Weights of a small segmentation model: widths [48, 96, 96].
Rows from block 12 of a small segmentation model, named by matrix and row number. Rows with one number belong to one channel. Each number is 128 + 32 x the weight over its row's rms, rounded and kept within 0 to 255. All counts start at 0. Numbers have three digits each. After the name is the row's rms in percent of the matrix's.
After each channel's rows are labels from the 100 images, of 14976, where the channel reaches its highest value: "responds to" is what is common among them. Only what is clearly more common there than usual is listed. The data: small charts drawn from random numbers. In brackets: how many of the 100.
# convs0: first 3x3 conv (model.decb.0.2.convs.0.weight, 96x96x3x3, each kernel summed), inputs 0-95
# convs1: second 3x3 conv (model.decb.0.2.convs.1.weight, 96x96x3x3, transposed, each kernel summed), outputs 0-95

convs0.74 093:195115116082121151079137161149155130092145088129152135134097126116131092170201141105072191065137169148144145106122153129166093167087091125151114163082173108088127135076137159133072098089148130079126119112130129127156106172071193137172109108120153161153108169089107070080142129129089084127
convs1.74 096:110146068133162125143127088073138141096160181095120124118119093149111103080101098109164117158135157039116097089135115119152094104155141138135113158138108104138143164115149151186141075106105071147159086107118107076069127105150122068119150049152147172139212100140141134131146116145073195147
responds to: heat grid (100); items: eight (34); items: seven (31)

convs0.24 100:107130149124177110131124175055193101157113137082144125118141109172159150040108125183099130106142122126146127107139098133045143150110125125141109122138166163138150083058087070086122119158118210143178143117093130112110099126103100105100114181147156152091117123151137155115103209150115087163
convs1.24 108:178125148184102157131061111138133150085057153144073129195089159116129103144131082159094120130135171119087119140127112079149149127169096121137156189101109149085188086118148114116119084095130128069143143148134117133091102084116093119155159164108185127176119109126156048138119098084160064109
responds to: grid lines (100); line chart (26)

convs0.22 094:148110088120156112070186143134199150094188104121121162112097087078163134100137121117121133113125165113102129111100127096125106097147017189135126155102166072119151096181142100111143095147096087076093193155142112140135131181141141141108118171137132127150143141133138106188157122078129089063
convs1.22 107:106205125167117142148138065102084140066121110113173086100088177109118108109111121166152153115135109136109104093132112101105106110106163116082048157131157165133107134142146093132107104121108156125202072127094123110126142033150133151185114121148120104119132086095123087099162202115079166162
responds to: one colour (93); grid lines (86); radar chart (74)

convs0.84 096:127127155144125145142173177155149152124151099090093132165170065166088093099158141095072121078110102138112116070179147093147092037136107125127122068155121154135133147112121140162181087087093095084156121134101123112121133136042162161095094121154130070164068145131159108105121112171096097107
convs1.84 092:122073112087176174171163076141124121135108183179158128063071103143104142133119090074082108105137105156134143113103087128155101112105178140119111180099142120170080121109182159120156125135101153108146139129115149096106144156089095135160171036093165112175189066153128088154153149115123153125
responds to: grid lines (73); horizontal bar chart (64)

convs0.90 086:111099075166118137126106114119103171060082205081159046177123092152136163148141147159126163122098108142092096152146137076132098083087121117150118132180074080097145075112126175131139117130147142168142095099133131130132100111063150171158130085130173131169134125071133091099087124179174131121
convs1.90 108:161095109140092083148133082127092108136119090115130167111097167132105160134116127107115087084112174156112074093063095190100081110097103161102109166095121092133074129089113143098151158124112133097153095123099102136172179140079101077139133164160095062069123155135123150085145045072165128140
responds to: pie chart (100)

convs0.75 097:065129130106074151101157042136133146124134146093073136142128066118145120125077107101126082082135141102163101146130129107101157166142117126112149165101207158062170119064089098145175101091066147120099140130107182115182156167069124095121111169143119161137089134084124138134118135161153130083
convs1.75 100:101103161131135145135190213141136159150182128162142097159151119181060190129152135090144165129144120138140124165124118126150107178094141091125152084100127140151094059135153126112131086123169088117104133089091106105069104139123095194190138103114126139069152115184159188145138122129083078157
responds to: grid lines (100); one colour (86); radar chart (44)

convs0.63 095:168112167172138155109137127094123134088136147076184126095107171107099099036114158149042152099154137127152131075138157120133127127096113150111076098168088136081125109178171122079140151091146135134109141111117150086061102199106128064058096155123113135103114137162090120172116135134092147125
convs1.63 084:124138099113140158143201166132131085165126107168115140118137070151148114138167167127154076186049166141113120083088097121090160077163167086189155087154159147153118124095132139116086124123129149084130120150127087171112143088094126160098122120160160135167097159134111183189146055109112076093
responds to: grid lines (98)

convs0.62 108:095109143127142148063140169123171133163153124147114124101087195187113086140160163064131103120119142063166134126126113187134142144114107108137086203112056075132086132113128107116157035140104121104096132114082159097114092134103125106128180179108115107148118122123057142094128145124111164178
convs1.62 105:166134179151134142147186106130155108104159135064237049129092054120120167130108133103166151152172118097158182148137153103148092137143116121092137073141133113097127107170089152120084095081091147150147133151164129138100140096159109161135078130119110143095144191095131143121170089178134090142
responds to: grid lines (94); one colour (87); radar chart (64)

convs0.64 095:140126142176173135099113163045167162125133194055180102143112135123114115043077113087110120086150120153114167146139102113098134108148129121079054113093119148164110105106136123145116157092118115095147086105116161106054142135109128138110165174127132111092119161127071156209129165147129171133
convs1.64 102:103109109073136091094154151109103096152105114146106141110134112137177103137147127182107025142113126171161132108098150127180112158112132132127162210088165094143124104174085172114149104115116143156120137103209118147140103155137166041131139114129151086151088082171107130143119063104176122081
responds to: pie chart (96); items: three (35)

convs0.36 101:124125137139099125123155098110178129041146102095131147166095130118233135124130140048127169056120125178120109117144114070095156151103092087085118107068160137162096137102172142136056084098088145098116146125084158119135109166072149123120147171119153141148103111144142100150090148131089129100
convs1.36 097:123108094162175110105125097166174172166161106113111108064107115163104114118148066156147153133138142095122119119122122115158113028186135147106194176142084094093135149086097098108178140134116146105158131090146098073086114100125147170150159115139150129183175128106171153059157129140154193140
responds to: radar chart (98); grid lines (98); one colour (98)

convs0.10 102:095086166135136172084161136123125136124115128122151148109064162123201114106153184124125147136144133087165086120100121139075113128122077105167129149110099065050117178114184142134112082073113155080132146088066114140054122129156095118095123120138153115112090080165151119119132038141121136092
convs1.10 093:163146096113137145115142134103126104115103158121065100143122118096142170134097119107162107141165134171145144143169112080160153161156147128104102092097114139158104120167110118092081187158078093203123175201153162141193143118132194092129096101098068156068145149099123112127134175171190094177
responds to: grid lines (82); legend (65)

convs0.94 096:110115095109116186090126125088039193143151101107051159132125151173158144081140144137112137111131075145135112136107143154105145127158052084142111157112118114165084115115117117117086114084120102176168074126085185167077159094104118105156160164120131202130139181134095156136137118129132161076
convs1.94 096:153105110094123104141111112115168090112091131184163179119123092111159084130120103075129163133114176090128096101130119102148067117105133197128055185164161101146128193158109079160129089155102132087108204132139079159118112145136118124107143109151077111070107074142079173127080170162111126131
responds to: pie chart (99)

convs0.93 096:125131122138174119136157125079067109185068118135099166099040119147148088133107087143145126119128114223041131120132149146154106082128139108168163108116060134157147167082141130096148104100102126132098163076081136134101157113150137156075112111144159090080125131095139093186168140130162123117
convs1.93 087:097174140181196098110102094131141062049095104148083121139146126144168093094140085089120115123154086086106122110107090088125160103100105160156147122151133144116153137151086080175100157103183150158071107157170100110171161133155122086121124132093136117080169043120109097099122084114168118148
responds to: legend (100); heat grid (35)

convs0.57 088:121107173143182131079156082154103122051131123098092108114104046074141147146091102135092180114105145121135165104129179180136134164121145160091094084178175133144143067135147156117099083128172136139140104097113170173087144131106133154138135148122122196105067178069149144085123106125166145111
convs1.57 097:118147080101146107193100118115135140163212127199134162151106163141098173099138190159121091103177131111110135125138119121181143122152095065088150071109110132156127134132100128131152145153105073128052162128139124077197121161154095159129151124157204111140142096159119101158137157178080142143
responds to: heat grid (88); items: eight (38); items: seven (36)

convs0.68 097:162135147159164114188140115097111163118115137095154121130135149178118109099120123138137116172154100125116177123166076104092137096125127171142115101135108136112131087128081145141070212107102128136197138187088122129080144077144163166159117194101139171156134161221113134122106181081187170104
convs1.68 110:100146112108063151112116187178143162119092119133121129170127115111125112182174157104121093103095117168073111162098162119147093178124100145170128172134121092120116099072111104086176115138140071137102175140099126097111137118101118110097065193140130150184139086106151150096151070100153049066
responds to: pie chart (100)

convs0.50 091:125115102066149142103149101119134123140055137117115135077201150127072111156107151134111117089101118128131067113072138127094138156150128092127167131093146099096071109152144102087110168060126053181133054076113118138105141106144150159121108136097131161132093119170086129117069155155110203099
convs1.50 094:100137145183157080091159169129124140117207106155074134131098162113169118127117088171114156185157137118117108145162149119154164077112120098084118124093103186128115135106045109123129085136091134108118122174158168114116155164158103182081181175175123145106179098078127137148136094068168093136
responds to: radar chart (76)

convs0.26 108:171116090105125129120157108110101163095140091087139139092082107076108127129120150114113150093161143129162159141127146090142132158130095159132067115122126113097128100182108045070148106081083088150099115089141205083070135093133069140102160183136131150111085097137166159121152094039148153100
convs1.26 115:105093122113145161181163180103066070128106148097136124071139135115109133148099131183094158130090128134089098145080093141105112129114111109097147118123145143097142123067155146151100200170128071133179135173067110071151202179096055124142141096149157086097143100144092158125126150085105138107
responds to: area chart (39); rising (36)

convs0.19 097:098137050146178082090137141115117134075072154063100174129162198156129131037185105162150151167110117163130093162098128122119137128143120106139119176159104103109102109079156169105118099083084143147109129145102108118166127139100143092162133197147143141062099114123143165090126106107183127124
convs1.19 094:156082117153099171121104124140122145130139096099118048172116125122108073154108171070118102099130134186119113147170151147125130115124137153095142149082041119109123101137114073156122177154180139087177121110226162180135126127168110159120117101117101129150143183115142127083132201146078161152
responds to: grid lines (99); flat (36)

convs0.8 109:158107110120132069126140095120182099142132059111128120140119090089176150167155148133105129105082124117086072100119141137132110101087084125099136111071195113189062103132139083142138143126162108150145173127064088126096106119099150127115138208151104099155161112078122137196154167193087148124
convs1.8 125:095172106115217164154122106115135108131158174151162117140099135160091110099148132134090131131123130165101126103145121081159091103168172146082095137186084108117147180151123151157112110156130139114179055084111129080100112078077154148078105113127140135143175131185161137110162033091167127154
responds to: radar chart (100); grid lines (100); one colour (100)

convs0.30 089:148093169131102109087160127111143120096127133097108091153148125073101126133170155118025144111129083158115196078148184061134134111075128155164107118164075129109147141118152149096124090051080132082120162145124127121145138112012154151092135117152138112114083124125128104159093132138147103141
convs1.30 107:182123112096138157185144123160143077141132106121111144171107110177102137073100116123182129160152135134135130165120125197093110090189096091052121081130123090072108135147115078086142154165061142100172145099070127091128104121141159090209129157138145093152158175089114156102156104123152110121
responds to: grid lines (100)

convs0.48 098:088158114168126118080141129127102134171060146117132077112153180124092115099209075121167136134095133109174128137137185107119134152134069133104152121160093080157141122126137140130107162066064104155172163116072139136172143145150142125133148170107082155052126068161147127140155147118183061127
convs1.48 111:169060127138061139138107097116120144076119152128144041184100161123151084162138189112110140113131124163079125097139125155086153169144076163136133158067085125112092101153184134145156080145112089126125105113166136173050150094110109156112093156158128119145100148108173091122070136131129166084
responds to: grid lines (72)

convs0.21 120:138124110112194163122129053117116155141097110150119128108108070102196130145074115157136124120094109110116101156105138210152082111084112106170159114084210153118152153117122148150178108115081126090096098088105111113101130172182137148136092130163126107072112105122120140097209093114068159107
convs1.21 094:104149169155147123113094170110089131103196129151197098120164143149061109098128127123144118089171129066091155107099118103107064100147129094131100129089054172155159111125141119120105118134106104185116155100156163078147143174105166126107147135135199169151149072103153062166107148145164177114
responds to: legend (100)

convs0.16 106:154131125149094111116202134118143103161124134097117110088089163117135116123101182137098153139132145095150151121101150228131160164104122123100077099088090141134093162109105116138206101115111147061079080154091150139070116121191103132114142112177140173047103084107150180151145124148137090106
convs1.16 092:117145175142100138143138130084138148091106162106086103140154093107118142072121122102157124103139128048126143158098118066116059076129109061195061126148141132195135159115109103109072149116136113189077167137111159140176182138129131165113110149090143147130136134135074082136146195164087133135
responds to: legend (100); heat grid (42)

convs0.51 097:081133126172126086132142164090203142115093132108120131085136066204175181091118095124114139083106135115128102101194179071125146102117129154112100096116142156123127108144074130124081116196073178144172139117154113102161150115149165134136137219183103122104101101130150109119076125106104118133
convs1.51 110:178159117121124157107158085162128114149126125154122093147128121131099167129140175104126140155100122141031160126139084170131120138209114147079126158195075169140098132148091106176181149033095099141122090143119161180123147118120192170140139105104181138120148162124171097102152130092171141135
responds to: radar chart (100); grid lines (100); one colour (100)

convs0.3 087:175122116119096131109155093109067182119108126150141164120097208143109119085096129098108136062134122150119099117137161169158111129131086089176060101093139089144086126125140142168079143114062162098141117137072112103092155138061119101086164177101167133143060077098133161104126124150150073128
convs1.3 100:120128149104134121120121098076161083203074167134095119160108147116154128146156122111142198148152145139152132170161123078125169139121134164184122141049164166131142122111148096094171092137126137116066143128140244157122088118137113167116110143159147154129119130094130146128213121106151202106
responds to: rising (55)

convs0.53 095:103090097137145071178124166148126141138108101185111188166115086153175145137142124104094137136139084146147067111137191155102118111086116134121159152057113088124125089137156142080134066094129160061139123189150078135151179114134108121130139140130136160160128149130153092126117098153201032132
convs1.53 098:124143129113081107069103128084128109160171139091109102102128190173168095132107095131110138160129077074111173157123057091139156139163173115136081102095101171144109101144092110132154136157138032091147133102179194137168111142185130106104120133119162102098144108119167166187144107100105181141
responds to: legend (71); horizontal bar chart (25)

convs0.31 097:148141128143121105084129147140175144117110094104117140070122149054142174147097173115092177096091156150151127167109149167102103149109109101135072120182166082112149163106120182111145142091117108130155111157120112157159093110093131089121116099097116244058090133084117108115078134165196138124
convs1.31 093:182120119138128105187148118152100129147147155124169171142107146090116082115096121183119124074156182114150089039139175112157151038203105152112152145113140134143158120131163103161090148153119113133118072098159094123166127120186083129129109131149127076138118165172187130142084170119086086122
responds to: pie chart (91)

convs0.0 095:159121098108082119163114102093116119128102135126147079094087146064149148145123122126118176140104144105104127103142082176117133133176124113118082131163083157127097139114180150137143164029071207120170143147070154112115172085095121089129162124108167231134111133130129097127147080098131088107
convs1.0 091:155131138091090146121129073169072143133129175103187147114084101087155127117130166126094138099127144044169126120129144069097148125127100075123134115085166106150147081164126115061108099181072079091151122097148166168173151128072085194118139120099112092133072133114153096134130100148175134158
responds to: pie chart (100)

convs0.86 087:160120105132134138222164101177116101131112133102136114112074168099148117183101139129167140125197149086094122108135163129146123130130063159183130073192140133177056127125113153160113165138110120127132088162153197168086143166139104081161152140122142173137097144136057139144175109113134172110
convs1.86 089:100168184132080094140093137110091148191094100128152114183137122193137137145188123133141145119101110151207112087119107127028141112104101116133150154104133119171157112093223148125145098108109195139126122109141097117125144083110143115065135118118111135109082104118112126055162116150117181117
responds to: pie chart (100)

convs0.47 094:159130203100129122091177119118109153150098101141071092157071127164168084146087072080148115191103097165163068124163131082139128132103117110140102140116087142165094089081154126102085101111071157141164150124200185096127146079095103115105139136142138128108080081063134148108126125160138123123
convs1.47 111:104082061119159067180157166141138087125115181120186137157155132120148122150128219091083153092140109097171153151132125128165097154103106082147113135179148128087099120146085179082133144117151153101124081120123152155096171077147106148121087119121085122084182136188112148132193084140140100148
responds to: one colour (97); radar chart (85); grid lines (84)

convs0.70 102:154152054124178118128118068130087094159065155130159129129085135072154129160081077099118139066082129150103137187145101178156113152105139149147171121112133127131102133073107168132182155152125093119164115122103074161144142124226137125137124149174119151083137083091154088114179152108153102120
convs1.70 098:071141139153099125125137171111076157117154097130193130108151152168091093134186111104140087197131141101087079080131130130020113116162126129119087117117150118129135176138151088145133108082151184132098145149146123085104146165125151159099101164157154128117130134093119102150084103111224077089
responds to: legend (100); heat grid (64)